config.toml
objective = "flow_matching"
logit_normal_time = true
hidden_act = "silu"
beta2 = 0.95
shampoo_beta = 0.95
merge_dims = false
adamw_lr_other_params = 0.0027
max_grad_norm = 1.0
Rows from block 6, named by matrix and row number. Each number is 50 + 10 x the weight over its row's rms, rounded and kept within 0 to 99. All counts start at 0. After the name is the row's rms in percent of the matrix's.
# emb: conditioning projection (model.mid.0.emb.weight, 192x256), inputs 128-255
emb.36 112:45 42 43 43 43 41 52 45 48 37 43 48 50 52 49 37 53 49 29 43 31 55 48 38 58 57 54 48 62 51 42 46 58 54 52 45 34 38 60 50 39 43 42 58 47 51 54 41 51 47 42 39 53 55 51 59 57 45 46 34 54 37 57 28 47 59 43 55 36 53 50 57 47 41 74 47 53 56 58 51 54 46 49 52 36 68 42 59 46 50 45 46 52 43 42 54 53 45 57 43 44 44 52 50 30 40 46 33 71 56 47 29 48 36 49 42 39 40 49 68 41 43 42 55 52 64 48 46
emb.37 115:42 54 50 49 55 54 40 44 45 43 45 48 66 49 38 55 46 41 52 47 36 51 51 26 49 45 30 57 57 36 41 37 33 36 49 63 59 43 42 42 41 53 48 52 73 53 40 50 49 55 26 40 47 42 39 50 49 38 52 64 52 48 30 41 65 59 45 55 47 53 51 56 37 38 52 52 72 51 49 62 49 47 53 28 46 46 45 60 45 53 34 57 40 68 52 51 39 39 45 45 73 56 37 67 63 61 57 52 45 50 46 58 51 63 53 60 60 23 66 61 59 55 62 43 60 57 42 52
emb.38 100:59 46 52 27 42 52 44 56 49 49 62 64 57 41 43 48 35 59 58 46 57 41 46 46 63 53 68 58 72 56 52 39 47 62 50 49 62 66 59 66 43 57 60 49 53 48 39 49 60 48 46 45 58 60 67 61 60 71 47 53 41 60 36 41 45 63 52 54 49 53 40 72 65 50 64 52 50 42 54 47 50 47 45 58 54 46 65 34 47 59 50 62 35 29 47 53 62 64 59 54 68 55 50 32 51 67 40 49 32 46 42 47 50 65 40 43 36 43 58 45 47 38 57 56 34 52 50 59
emb.39 118:60 43 38 45 56 59 49 57 45 57 60 43 45 64 40 56 60 42 28 39 60 29 56 44 31 46 43 55 40 29 52 45 53 42 53 68 45 31 51 52 53 46 38 65 45 38 60 51 65 36 43 73 45 59 68 52 60 46 49 44 36 54 50 44 55 58 48 59 42 52 56 59 37 55 51 38 25 39 35 58 28 53 67 53 43 46 26 47 64 52 57 55 53 34 50 44 60 57 46 66 45 53 55 50 60 63 37 36 46 45 67 48 48 54 44 47 32 44 38 56 55 59 51 44 70 35 52 40
emb.40 085:65 60 51 44 52 59 51 57 54 44 46 47 36 50 65 56 46 51 53 57 55 58 43 54 68 52 47 55 51 66 54 60 55 37 31 54 51 52 62 74 54 51 26 31 54 59 46 46 56 55 52 45 48 39 66 53 51 42 52 38 41 48 55 48 44 59 51 44 54 52 42 49 46 42 43 47 22 47 40 70 57 53 54 41 49 39 50 62 44 65 43 61 40 53 67 52 59 48 53 69 62 48 35 63 30 60 25 59 58 57 62 40 55 33 65 58 36 63 58 58 22 47 49 52 29 40 67 63
emb.41 118:42 56 46 44 49 57 50 43 48 46 53 55 47 40 28 49 44 54 54 63 36 59 61 37 54 48 53 66 50 47 66 48 60 40 43 57 54 37 41 40 29 41 69 58 88 53 61 66 39 42 42 37 52 39 48 52 35 57 46 45 57 54 43 41 49 58 42 58 34 46 52 68 41 51 53 60 57 46 43 61 37 47 51 33 52 50 44 41 49 46 41 58 39 39 58 55 50 43 55 45 51 55 42 52 59 69 50 39 60 34 48 59 69 53 41 42 56 58 45 50 65 41 42 58 51 59 32 49
emb.42 113:58 46 31 55 52 50 36 54 57 53 58 47 48 72 55 63 43 50 41 53 53 42 68 51 70 67 54 35 28 56 53 58 39 49 49 56 44 59 42 52 55 49 54 40 49 47 45 73 52 53 43 44 44 67 69 49 58 57 61 87 63 54 76 49 52 47 43 50 24 58 46 73 48 43 56 42 58 50 58 60 36 55 47 62 47 48 58 49 49 47 51 56 42 36 30 52 69 61 45 48 52 51 46 54 74 51 59 38 38 26 52 61 60 56 29 43 47 50 42 44 54 66 59 35 52 40 31 43
emb.43 109:28 50 38 47 41 46 61 41 49 57 39 43 48 57 75 74 57 51 52 62 63 53 68 49 55 67 59 53 62 50 41 41 48 51 61 38 41 48 46 53 44 65 66 59 30 50 45 56 47 51 32 40 57 65 69 49 49 53 55 63 60 61 40 32 60 46 56 50 38 31 40 64 77 42 59 46 57 33 53 60 43 46 51 49 62 54 54 53 38 49 66 61 70 44 37 52 46 52 63 46 61 41 57 40 63 56 46 59 47 55 45 40 48 61 53 44 54 56 40 50 51 31 59 44 44 38 33 55
emb.44 116:49 53 55 67 50 64 46 56 51 64 43 57 48 32 57 47 43 58 61 49 52 37 54 60 47 59 62 46 54 55 42 62 48 59 49 51 64 53 58 52 63 58 47 49 49 49 59 36 24 51 77 49 50 58 47 48 48 57 57 48 68 61 37 76 68 57 43 59 59 58 28 62 58 28 65 60 50 53 42 64 39 46 51 68 50 43 52 53 65 44 49 52 59 41 45 54 22 39 59 44 47 63 57 51 41 45 57 39 47 60 48 46 44 37 64 47 58 44 36 36 50 57 59 42 31 50 54 38
emb.45 091:63 57 53 49 46 36 47 46 51 51 45 40 49 72 69 49 46 38 56 53 52 51 31 61 52 46 65 41 66 49 59 45 48 37 40 17 47 73 38 52 48 50 58 49 51 61 36 51 61 65 58 53 45 41 54 39 43 32 45 38 57 47 54 37 54 33 62 37 84 52 51 58 56 42 29 35 40 47 43 39 62 35 63 48 52 78 46 59 52 50 44 44 44 57 39 64 45 51 51 37 45 60 52 40 38 46 66 60 53 46 46 46 63 41 59 44 51 36 68 53 50 60 60 44 64 46 61 41
emb.46 091:21 41 50 57 49 44 36 35 46 40 52 49 55 41 68 61 60 61 33 52 41 64 57 46 56 41 55 43 50 70 55 38 60 25 51 61 47 59 40 56 61 58 36 52 58 30 37 52 53 57 63 36 58 62 61 40 58 47 42 57 55 46 49 42 50 49 50 51 42 46 53 60 49 52 50 34 48 63 43 53 44 41 59 48 44 83 26 27 33 53 60 55 71 48 53 43 59 46 55 48 48 44 30 37 52 54 51 27 50 43 59 32 52 54 54 35 51 25 48 35 53 53 53 40 26 33 41 65
emb.47 082:46 42 50 47 57 50 67 65 42 51 48 44 48 60 62 36 45 45 67 50 59 57 32 73 58 38 48 42 51 51 39 61 49 67 57 57 40 43 52 58 45 46 30 34 60 39 47 54 43 60 75 53 61 48 39 56 55 44 46 34 44 43 45 56 44 54 46 42 49 39 55 24 69 61 42 55 63 68 51 65 58 54 56 56 51 44 61 42 58 47 38 49 36 54 63 41 74 47 56 49 51 49 43 45 49 49 52 57 42 40 53 47 64 45 46 65 51 70 49 49 58 73 48 75 53 75 50 47
emb.48 114:52 37 43 37 62 36 47 57 51 37 43 58 66 53 41 49 37 56 47 46 45 52 53 42 56 63 57 63 47 53 43 45 48 54 52 45 51 43 38 46 53 57 50 46 36 39 55 55 46 43 59 67 41 51 57 49 48 47 40 58 45 57 55 41 47 33 63 55 53 51 56 64 63 36 57 44 42 55 24 65 41 58 39 66 47 39 63 40 54 60 64 44 48 42 47 51 58 42 45 49 56 58 29 35 50 52 60 52 43 42 47 27 59 59 47 49 54 58 53 36 49 45 49 50 50 49 54 60
emb.49 084:54 60 55 50 42 56 57 54 59 32 36 59 38 56 44 55 54 41 62 60 56 58 66 54 47 50 62 47 66 52 43 43 55 55 59 50 68 59 62 60 53 41 38 45 72 29 37 46 49 47 39 45 62 71 48 49 66 53 67 65 48 43 58 54 58 47 46 38 55 54 18 58 43 50 49 65 35 53 42 51 55 50 46 55 62 53 32 38 47 56 46 58 58 63 48 53 66 43 46 64 57 44 44 61 54 51 49 43 52 51 46 50 53 44 51 47 40 67 54 66 83 64 57 34 63 40 52 69
emb.50 095:50 60 26 70 38 45 55 51 46 40 48 41 62 36 42 57 49 28 41 60 50 46 63 58 29 44 51 53 49 55 60 41 42 48 58 39 47 53 51 58 34 35 35 37 42 41 51 50 53 47 41 75 25 60 47 46 60 40 57 58 59 52 55 46 51 53 63 33 39 38 49 37 32 44 62 62 51 54 49 54 49 39 61 48 49 34 47 52 55 56 46 48 60 46 52 37 50 59 50 41 48 64 53 64 41 47 51 65 38 55 59 43 66 65 29 74 42 46 58 60 43 39 41 52 45 57 43 58
emb.51 110:49 71 51 60 48 50 53 68 53 61 47 57 59 49 47 43 45 36 52 39 71 40 62 51 35 48 47 42 46 75 56 62 55 48 50 64 55 45 46 49 41 52 45 41 54 56 37 55 69 54 46 55 42 58 57 53 52 57 43 61 55 47 69 45 46 57 62 63 50 48 60 36 51 61 44 47 59 44 52 47 48 37 54 45 34 77 59 49 37 51 53 61 47 41 53 49 57 61 41 46 64 53 48 37 50 62 24 44 55 47 46 51 55 38 45 66 57 57 54 48 43 67 79 50 66 48 34 51
emb.52 081:56 49 45 46 65 40 41 49 41 52 32 40 64 65 59 46 52 51 47 57 62 49 54 44 62 50 56 61 70 45 56 42 53 56 42 45 64 33 64 59 69 69 57 48 47 52 62 40 64 47 58 55 46 37 59 46 46 51 47 63 54 37 44 42 42 56 52 53 43 39 44 16 59 41 51 52 36 51 53 37 60 44 44 42 31 50 59 35 53 63 25 67 48 32 22 51 53 49 48 63 39 41 59 49 63 50 44 63 42 59 57 43 51 73 57 39 56 49 43 51 44 48 57 57 33 57 33 54
emb.53 099:44 46 57 58 61 38 50 57 54 46 58 51 53 44 53 59 48 40 47 70 48 71 67 75 34 50 29 69 47 64 61 47 55 47 57 48 43 40 50 51 43 47 38 37 51 57 47 37 68 48 66 38 44 49 51 38 50 40 56 52 40 36 34 50 46 45 48 58 60 53 51 50 62 43 51 44 38 50 48 44 41 46 66 37 61 65 39 81 63 50 52 51 61 49 43 53 41 46 46 45 56 44 44 56 61 27 48 63 50 58 24 55 54 40 63 65 56 42 50 49 48 50 70 52 56 58 58 51
emb.54 101:54 44 42 61 45 54 38 55 45 57 64 53 48 46 54 44 55 52 50 57 64 39 56 49 44 49 58 25 57 41 42 41 50 46 35 62 67 46 48 37 46 63 65 55 33 57 34 54 56 54 31 44 50 44 59 48 67 67 53 48 47 39 47 68 53 35 48 41 30 45 49 50 50 55 33 50 51 41 48 32 46 52 49 48 48 51 65 52 47 25 46 32 39 45 57 47 35 58 56 63 57 56 37 52 41 43 43 64 25 58 51 61 34 49 50 54 47 27 53 45 43 49 42 31 68 58 41 44
emb.55 086:38 45 48 78 49 42 55 47 36 51 47 63 49 32 43 38 54 46 48 41 48 56 63 45 68 48 50 41 51 55 54 56 48 68 56 48 48 64 59 63 51 50 40 42 61 36 49 61 51 43 50 46 60 50 49 50 54 51 44 45 49 59 39 42 31 41 40 37 54 33 35 19 39 56 41 46 50 54 40 48 72 46 49 50 52 52 56 34 40 58 42 43 71 57 40 51 45 48 47 49 54 40 46 48 43 34 48 42 39 39 53 43 50 32 70 38 46 37 60 48 56 61 35 53 36 56 49 55
emb.56 089:42 50 45 59 47 58 63 37 48 27 41 45 47 66 54 56 34 55 44 57 61 66 51 40 44 69 57 48 54 38 59 53 48 64 55 42 59 55 52 45 67 38 69 50 74 65 38 59 61 57 25 70 58 56 69 38 52 45 58 71 48 56 49 47 54 70 45 57 29 53 49 40 57 33 61 38 46 54 43 48 48 44 47 52 55 45 54 52 52 38 58 71 61 36 27 61 57 41 48 53 35 53 48 39 69 65 63 41 46 47 52 39 49 65 42 52 33 62 36 58 59 47 53 46 49 47 44 39
emb.57 103:51 34 39 64 49 81 57 49 56 48 59 60 37 50 61 37 54 55 58 63 42 38 41 41 47 43 56 64 70 53 54 55 57 55 48 44 39 61 55 62 14 45 45 62 44 50 57 50 57 50 73 53 51 52 47 69 51 48 59 53 53 49 50 44 53 58 48 66 44 43 59 44 53 55 53 52 51 41 52 63 51 45 52 61 58 60 58 43 51 35 48 49 56 48 76 45 64 55 53 34 49 41 40 44 52 48 49 44 47 47 61 41 42 49 53 33 66 61 38 31 54 66 46 54 52 57 53 52
emb.58 089:39 51 49 48 56 58 44 36 47 50 53 60 33 51 45 55 52 46 37 43 39 68 52 55 44 57 68 33 46 48 53 35 44 57 51 54 39 47 40 46 34 52 20 35 32 39 38 58 39 58 45 46 40 32 54 58 58 35 43 38 54 69 47 53 51 53 52 46 39 36 59 46 31 46 43 45 74 59 50 53 47 46 53 61 52 59 51 61 48 53 65 55 56 58 43 51 36 52 52 55 70 44 37 61 38 45 52 53 63 45 57 63 55 40 33 40 71 52 63 53 49 50 49 56 33 41 54 56
emb.59 095:48 45 58 47 41 50 39 40 49 50 58 68 35 76 52 43 42 47 65 66 49 53 45 57 65 56 46 66 51 62 56 61 40 37 66 57 39 53 40 40 66 16 38 52 55 47 65 41 36 42 54 41 57 49 59 64 39 65 56 48 55 56 48 53 56 63 58 69 38 65 49 61 45 60 48 51 43 31 53 57 50 51 48 34 40 30 37 35 32 44 54 49 47 57 59 55 37 43 55 68 41 44 46 52 48 70 61 55 64 49 40 32 36 30 57 31 43 39 34 44 76 42 63 48 37 44 47 60
emb.60 082:45 47 50 24 63 44 70 61 47 57 55 43 47 43 45 54 56 39 37 52 38 48 57 46 48 52 47 67 34 32 41 56 46 68 53 65 40 52 46 44 39 60 44 47 68 50 32 49 45 52 56 38 65 46 46 55 32 47 34 54 42 45 50 54 33 57 54 57 54 48 60 46 48 40 47 57 46 35 52 39 61 56 47 55 49 49 45 54 51 28 28 41 46 52 48 54 46 48 39 53 63 66 51 69 34 40 51 48 51 49 49 48 59 37 44 58 68 48 50 40 39 46 59 50 62 60 29 68
emb.61 088:56 68 54 55 43 62 54 60 56 62 42 42 51 54 50 61 49 61 49 49 69 46 54 62 43 53 48 52 53 50 46 53 49 56 47 29 52 56 40 59 39 33 41 62 49 46 68 44 41 44 49 57 53 59 62 56 48 42 75 46 69 61 61 53 43 53 39 44 55 62 42 23 37 51 63 42 40 56 52 47 58 55 35 63 37 41 37 58 58 47 49 50 56 68 40 60 40 34 65 34 31 60 72 47 59 66 47 39 50 34 48 48 61 63 54 45 45 32 61 58 56 43 47 59 44 35 50 52
emb.62 090:39 44 57 43 51 62 41 48 41 39 61 47 72 62 44 58 47 49 49 33 71 58 32 44 31 36 69 60 53 38 41 56 48 56 41 36 41 59 58 34 14 25 41 54 53 43 67 53 55 49 67 58 51 49 58 56 54 51 49 43 42 58 38 49 42 61 55 33 40 37 49 48 43 59 34 60 52 52 56 69 66 51 54 52 52 59 56 42 51 49 37 45 60 49 37 43 43 64 57 51 51 61 35 51 64 46 63 48 45 56 57 61 50 46 47 43 51 35 54 56 41 57 28 48 45 48 55 43
emb.63 099:61 58 51 43 58 48 55 43 40 58 69 26 30 52 37 61 45 45 50 53 60 44 47 48 45 48 56 36 39 39 52 37 46 60 57 29 43 46 56 55 40 38 49 55 66 51 43 47 55 56 64 33 41 61 51 53 58 42 47 56 51 44 28 29 44 60 56 70 49 56 58 36 33 43 59 41 47 42 57 49 35 45 59 68 54 44 40 58 41 32 50 54 52 42 29 48 46 48 60 61 56 60 49 34 52 52 47 74 38 58 64 67 52 45 36 43 46 44 58 59 50 70 46 45 60 58 41 70
emb.64 096:46 34 65 39 49 27 50 35 38 69 62 63 61 61 38 37 57 45 53 45 62 45 40 50 68 37 60 51 44 53 51 43 48 53 27 64 50 43 59 64 30 58 61 77 62 44 67 36 62 43 22 52 40 48 47 51 39 53 37 46 30 51 43 59 50 47 49 54 49 51 50 45 67 37 48 53 64 54 51 51 39 52 52 55 49 57 51 42 46 50 43 46 40 59 43 45 40 52 49 50 40 54 60 62 53 69 47 31 36 49 51 61 41 27 49 40 73 44 28 49 54 52 52 54 35 45 48 51
emb.65 120:74 55 47 47 46 53 55 43 53 47 49 49 58 47 45 54 50 58 29 38 57 45 59 61 33 63 44 36 45 74 37 48 52 32 70 46 51 58 59 54 58 48 31 56 75 49 60 53 50 39 38 50 56 54 47 56 53 31 43 46 64 47 55 65 52 61 43 54 54 54 51 34 63 62 66 31 33 47 58 63 52 37 47 55 59 48 55 76 61 45 46 50 32 48 51 45 54 40 55 45 65 51 47 51 40 41 36 51 67 54 57 59 52 50 44 63 52 64 39 59 53 29 45 39 65 40 52 45
emb.66 081:59 58 54 38 50 44 58 46 73 51 54 38 66 43 60 46 47 41 44 62 45 36 53 53 36 47 56 41 40 40 35 64 28 54 55 53 55 49 67 52 59 50 58 54 57 50 62 42 58 45 37 42 45 54 48 42 52 52 43 36 56 62 51 56 51 39 59 58 62 57 61 47 41 56 68 35 45 58 45 24 58 61 53 48 65 56 42 43 52 45 33 64 40 56 61 53 41 49 42 59 43 57 42 32 61 40 60 59 66 47 42 60 57 43 54 52 45 69 63 57 50 64 58 69 41 49 69 37
emb.67 115:44 62 59 47 53 56 50 52 55 38 53 43 52 38 51 44 67 56 44 46 39 54 37 38 45 67 44 51 50 37 60 52 52 51 62 48 52 54 32 59 37 52 56 60 51 56 47 68 44 55 49 46 53 51 50 33 39 48 42 39 55 39 44 47 59 42 56 50 73 48 49 42 41 61 56 61 45 56 54 55 40 42 47 57 44 32 60 70 46 55 35 41 39 56 57 59 58 60 68 34 64 59 54 50 40 28 62 44 63 36 39 61 48 63 43 40 54 61 63 43 71 43 42 51 40 41 71 46
emb.68 109:37 68 52 50 50 50 68 30 40 52 47 50 65 62 55 36 58 54 39 49 26 59 40 35 58 40 58 47 40 44 60 43 50 28 49 44 32 49 58 45 48 52 61 55 57 41 26 48 45 76 49 58 47 36 50 36 54 42 42 32 57 36 69 56 48 44 52 38 71 43 57 35 58 40 57 56 34 50 45 46 61 51 51 65 57 62 61 61 54 51 45 50 58 48 62 38 63 56 37 57 55 60 60 55 46 44 53 60 59 45 39 27 50 40 63 44 53 23 28 53 52 22 47 57 35 64 48 59
emb.69 095:55 33 58 57 49 36 46 45 47 58 39 45 41 44 48 55 49 64 66 52 24 43 59 47 59 41 45 62 47 66 49 56 65 53 50 39 53 59 48 44 67 33 51 41 40 45 36 46 39 41 49 59 45 44 52 60 35 41 47 43 55 60 40 54 35 66 37 47 38 38 44 56 45 40 37 44 44 56 68 52 59 46 50 50 38 58 52 33 59 56 70 35 60 58 71 54 59 38 63 66 44 59 57 48 43 42 49 45 54 36 47 39 37 52 44 43 40 42 56 32 52 51 43 54 26 50 52 39
emb.70 099:52 46 57 37 45 47 49 46 50 57 61 64 44 50 47 57 53 57 55 47 54 35 63 33 51 47 56 50 31 48 56 31 49 61 51 45 48 44 66 45 52 20 49 51 40 45 52 47 56 58 41 55 38 54 36 55 58 42 48 53 41 48 32 58 67 52 40 44 70 60 56 51 53 24 43 43 50 55 41 55 53 51 59 41 45 56 42 28 52 61 51 38 50 46 40 55 44 48 57 59 53 51 53 58 61 50 56 62 41 47 48 42 55 28 51 57 50 45 50 43 60 45 48 59 60 56 57 58
emb.71 100:52 47 38 65 62 36 56 37 40 52 52 46 49 35 49 50 47 56 54 36 57 53 68 51 31 53 60 41 54 65 58 76 45 61 56 59 53 45 46 56 63 62 43 54 56 45 48 28 50 43 32 40 54 36 36 61 48 54 41 45 54 49 46 46 47 54 43 52 47 56 40 39 63 65 46 40 43 62 38 53 47 53 48 32 65 46 38 62 57 39 66 51 52 53 57 65 61 28 44 76 42 42 44 46 41 43 45 45 46 54 51 46 63 50 65 58 37 56 48 58 52 40 57 79 55 50 55 70
emb.72 098:66 54 45 66 54 70 43 52 38 55 52 67 45 55 39 51 40 55 52 64 56 36 56 53 56 33 47 58 40 57 59 61 42 60 35 39 68 56 63 50 43 38 45 48 36 67 42 64 56 52 49 58 65 52 38 58 42 56 79 63 42 72 28 55 48 38 62 70 42 40 50 57 58 51 54 46 60 54 40 47 49 44 60 40 57 32 42 61 56 46 40 50 35 46 57 55 55 44 49 60 50 53 39 48 50 74 74 50 48 56 52 35 50 37 66 36 34 43 52 34 45 54 68 55 47 59 49 35
emb.73 107:56 49 34 40 56 61 46 50 49 55 55 40 39 58 42 54 41 39 58 51 40 67 34 51 60 39 27 45 49 50 39 45 55 55 48 53 43 63 52 62 41 29 64 49 61 47 60 56 50 38 59 39 61 56 64 55 46 71 54 44 39 50 69 28 51 51 46 55 33 45 63 75 52 57 54 43 57 57 63 43 60 49 44 45 62 77 45 27 50 46 51 41 38 51 55 56 41 65 59 41 48 45 48 49 40 70 50 34 40 57 28 36 43 44 32 42 41 26 49 58 62 29 58 49 40 60 50 49
emb.74 081:61 47 68 58 54 53 39 46 52 52 34 39 25 52 38 45 32 57 41 55 58 47 54 60 54 47 43 70 50 42 50 51 65 59 61 57 55 62 46 56 45 38 32 65 39 43 44 48 36 49 41 52 60 38 41 48 40 41 52 47 49 54 55 53 41 40 40 31 35 51 50 36 40 57 57 49 68 62 56 61 40 47 56 78 52 46 44 61 71 58 64 46 56 70 32 42 50 30 72 57 58 62 50 43 51 62 40 66 46 67 45 61 62 47 58 49 47 33 43 51 66 49 37 54 49 46 54 68
emb.75 105:51 44 45 43 46 55 57 45 60 57 62 49 32 49 59 56 53 51 49 67 49 44 70 63 49 68 43 63 69 51 58 50 42 60 65 70 54 40 57 49 50 67 64 48 54 50 34 53 28 43 42 44 51 52 48 48 53 43 44 64 59 67 37 64 54 66 46 40 37 58 48 65 49 46 56 61 69 52 53 42 55 35 51 49 52 35 52 59 52 54 51 55 47 62 53 48 33 62 49 36 55 43 51 53 52 46 52 49 34 53 52 45 65 49 43 45 67 57 24 58 55 30 46 54 46 49 47 43
emb.76 109:45 55 50 57 23 46 48 61 39 39 46 35 49 41 37 37 36 63 53 57 52 43 45 46 45 56 45 42 45 49 60 38 22 36 48 58 50 56 43 49 54 59 65 37 52 49 61 41 57 46 37 31 57 34 43 53 49 48 48 47 47 45 38 56 54 51 53 18 63 39 42 59 55 65 32 62 58 55 47 48 32 52 63 59 48 72 64 51 50 31 56 55 60 49 58 43 53 48 40 41 57 51 48 47 53 39 38 41 57 50 60 60 41 70 49 45 64 47 46 28 50 39 42 53 36 52 48 41
emb.77 113:60 57 41 38 50 47 44 45 47 36 42 46 56 43 46 54 49 70 49 57 67 43 46 44 24 55 62 42 51 47 53 44 56 49 66 30 69 61 63 41 60 72 44 60 52 44 50 64 47 32 51 55 52 32 51 65 39 50 52 39 41 53 36 36 52 46 55 48 39 57 33 51 38 69 65 62 64 48 48 59 37 65 49 62 42 40 45 33 46 49 62 61 47 32 51 36 48 67 70 42 68 49 43 51 65 59 44 61 45 43 47 52 36 51 43 49 49 46 36 41 51 29 55 66 42 27 49 53
emb.78 111:49 35 54 56 51 47 50 43 48 48 45 46 48 57 66 49 47 56 52 60 53 70 57 58 43 45 66 45 43 46 51 60 56 42 49 47 32 26 65 56 49 56 51 75 59 76 63 45 72 59 11 39 31 64 68 54 56 45 77 46 43 51 44 45 59 54 56 43 29 57 58 46 64 53 45 40 35 58 42 52 46 44 49 46 56 72 55 49 44 51 60 59 58 47 62 58 52 58 55 44 44 56 45 65 51 39 59 37 52 50 52 40 48 40 55 65 48 39 50 42 40 62 42 50 57 43 36 58
emb.79 101:47 64 58 45 56 46 48 53 50 59 50 51 57 49 65 56 58 50 57 52 64 52 45 51 62 46 40 70 47 43 40 47 41 37 46 54 50 64 25 55 47 53 43 61 38 52 52 46 60 39 30 49 50 48 47 48 16 66 34 45 58 34 46 39 49 44 45 53 53 50 31 67 50 50 48 58 53 48 55 48 42 48 49 44 38 41 50 41 41 54 54 54 53 38 39 44 51 70 46 48 38 49 60 47 27 48 30 59 47 50 36 57 55 30 56 46 45 29 50 49 52 57 45 50 50 60 41 47
emb.80 083:45 38 42 51 49 39 57 59 45 47 41 38 55 40 66 46 51 57 67 34 60 40 38 48 46 50 47 62 49 47 37 58 61 67 57 43 47 63 59 52 48 34 35 55 51 71 67 46 61 57 54 60 50 63 58 33 48 44 38 42 43 41 44 54 49 45 51 57 40 55 54 63 39 42 56 42 52 53 56 34 58 62 66 60 55 71 53 71 46 44 57 50 57 52 44 67 65 41 52 37 37 51 42 41 69 43 44 51 66 41 77 36 29 26 57 60 54 43 46 42 49 52 37 52 46 48 55 54
emb.81 074:41 57 44 58 45 37 47 42 52 54 56 58 49 66 64 57 51 50 50 42 76 55 47 54 36 51 38 52 39 67 46 52 57 43 48 59 56 43 45 50 60 27 56 54 43 39 57 35 57 37 39 50 50 66 40 46 37 35 47 45 54 41 73 51 59 48 55 48 56 47 47 63 63 36 60 75 42 56 54 51 47 45 64 67 58 42 48 44 59 60 27 40 41 70 46 52 64 55 42 47 59 69 71 46 63 61 54 50 53 43 48 44 46 46 65 49 31 58 54 49 75 75 51 45 37 29 44 44
emb.82 110:45 46 47 59 52 46 53 46 42 47 57 39 67 70 49 34 55 38 55 43 40 47 55 31 36 47 30 47 61 51 46 50 52 51 61 59 54 52 50 69 38 60 50 52 36 39 47 31 61 55 40 60 38 65 61 37 66 53 57 44 59 51 37 57 40 69 43 43 70 47 53 44 48 52 47 43 53 47 49 63 50 55 53 44 37 47 46 54 61 64 52 49 60 39 50 36 45 46 71 50 40 57 47 42 67 48 39 44 58 31 44 40 48 66 47 59 45 61 49 32 51 43 47 50 32 62 44 58
emb.83 094:62 61 56 61 57 48 49 47 41 50 36 62 54 45 41 44 51 61 50 51 52 58 62 48 64 67 46 61 40 53 48 48 51 45 52 66 46 35 38 46 44 39 43 49 54 49 37 46 63 56 45 46 43 57 33 62 59 43 36 46 65 47 50 55 58 41 41 62 45 48 39 52 41 54 57 58 45 46 49 57 28 61 42 55 41 47 49 35 52 47 43 43 56 68 46 73 38 41 42 58 31 44 47 65 69 54 40 68 64 47 64 50 69 38 56 35 63 51 60 23 54 60 59 54 41 55 69 53
emb.84 088:60 57 57 43 62 33 49 35 64 49 45 49 42 62 48 52 58 49 39 65 34 39 50 34 50 48 61 42 54 35 51 46 61 56 60 39 40 49 73 54 54 64 66 55 47 52 44 47 72 40 54 51 57 50 52 45 59 44 50 55 44 45 39 62 46 60 46 55 47 47 44 33 38 39 56 56 36 60 61 50 44 60 46 38 56 46 47 71 35 49 54 65 38 32 31 64 58 46 44 47 47 46 49 70 74 52 55 57 54 46 41 31 52 66 51 53 48 67 53 57 66 55 56 29 63 66 44 53
emb.85 110:34 48 62 60 50 49 60 45 50 34 51 55 61 33 43 48 56 43 50 46 69 73 50 47 44 43 57 56 55 61 47 46 43 34 53 49 48 33 35 59 45 54 37 50 40 46 58 48 51 59 53 30 62 59 50 32 54 55 42 67 35 45 51 52 33 39 52 52 66 60 43 49 54 58 45 54 36 45 50 40 33 54 36 50 61 60 31 65 31 52 47 66 54 38 74 48 37 41 49 54 51 40 46 52 55 51 53 31 64 46 52 33 42 42 40 52 42 43 60 64 38 61 57 41 38 40 44 49
emb.86 093:44 41 48 57 45 34 46 41 45 58 61 52 57 27 49 58 39 55 58 46 65 48 79 61 48 46 68 52 62 44 61 47 59 52 44 41 42 35 48 52 48 49 66 41 31 48 25 49 57 44 59 61 44 51 47 57 44 42 58 58 49 51 40 34 42 57 50 49 73 46 49 55 47 42 47 23 14 55 46 49 43 61 51 40 36 45 52 42 40 49 62 35 62 43 38 50 44 42 42 51 58 55 52 41 41 57 59 43 53 39 55 49 54 60 71 73 44 67 54 32 48 40 56 47 44 45 44 54
emb.87 092:40 43 52 21 55 39 56 65 44 53 52 51 55 55 49 51 32 57 48 56 29 55 51 45 44 39 45 56 47 47 41 46 50 58 54 50 45 59 39 50 32 27 53 46 68 66 51 33 52 52 49 48 51 60 54 38 41 53 56 38 66 58 52 48 52 59 53 59 53 44 74 52 54 34 65 48 49 49 49 48 53 51 64 34 56 56 42 60 49 43 48 40 31 54 66 49 56 58 36 60 49 48 45 51 52 34 42 41 76 61 40 50 51 31 57 55 46 46 66 37 63 35 55 40 65 46 58 61
emb.88 087:52 55 40 55 61 42 42 62 58 43 41 57 72 56 43 43 53 63 44 60 67 29 43 48 54 32 63 41 60 54 60 44 59 59 56 45 50 54 52 52 37 46 27 33 53 49 62 46 59 59 50 58 63 46 50 46 54 49 46 59 48 48 55 31 51 55 61 41 53 42 54 54 34 28 63 59 49 64 61 59 43 49 54 56 53 57 59 72 61 54 58 57 35 39 44 46 50 40 42 62 59 39 81 47 47 37 48 64 54 39 49 55 49 25 52 68 49 58 53 58 52 39 45 46 76 64 51 55
emb.89 111:43 47 46 54 57 53 62 54 58 54 39 40 51 41 39 49 53 45 55 47 40 40 62 51 45 46 78 50 47 46 40 49 43 54 50 59 55 47 47 56 25 55 60 19 58 54 42 46 63 43 68 43 50 46 45 45 63 56 43 58 38 69 61 71 74 51 55 48 67 51 64 51 53 61 39 50 32 58 40 54 52 46 71 52 61 56 50 71 51 52 30 43 42 59 54 44 30 48 38 44 48 57 39 63 50 50 53 42 42 52 68 47 53 59 50 53 59 73 65 47 43 69 44 51 66 47 37 58
emb.90 102:57 44 52 50 40 45 53 49 36 47 58 42 52 41 43 40 53 72 34 39 67 49 49 32 46 30 46 42 56 50 41 63 44 44 50 58 56 45 45 59 63 39 59 47 64 39 49 54 53 59 58 64 31 52 59 56 56 50 56 64 47 55 62 37 45 35 68 43 71 48 49 38 51 39 21 48 56 52 53 45 57 47 56 43 39 50 48 58 50 45 50 61 37 39 55 51 62 57 52 74 48 45 51 26 46 45 50 52 56 54 49 49 51 46 42 64 48 54 56 72 34 74 36 57 62 38 57 67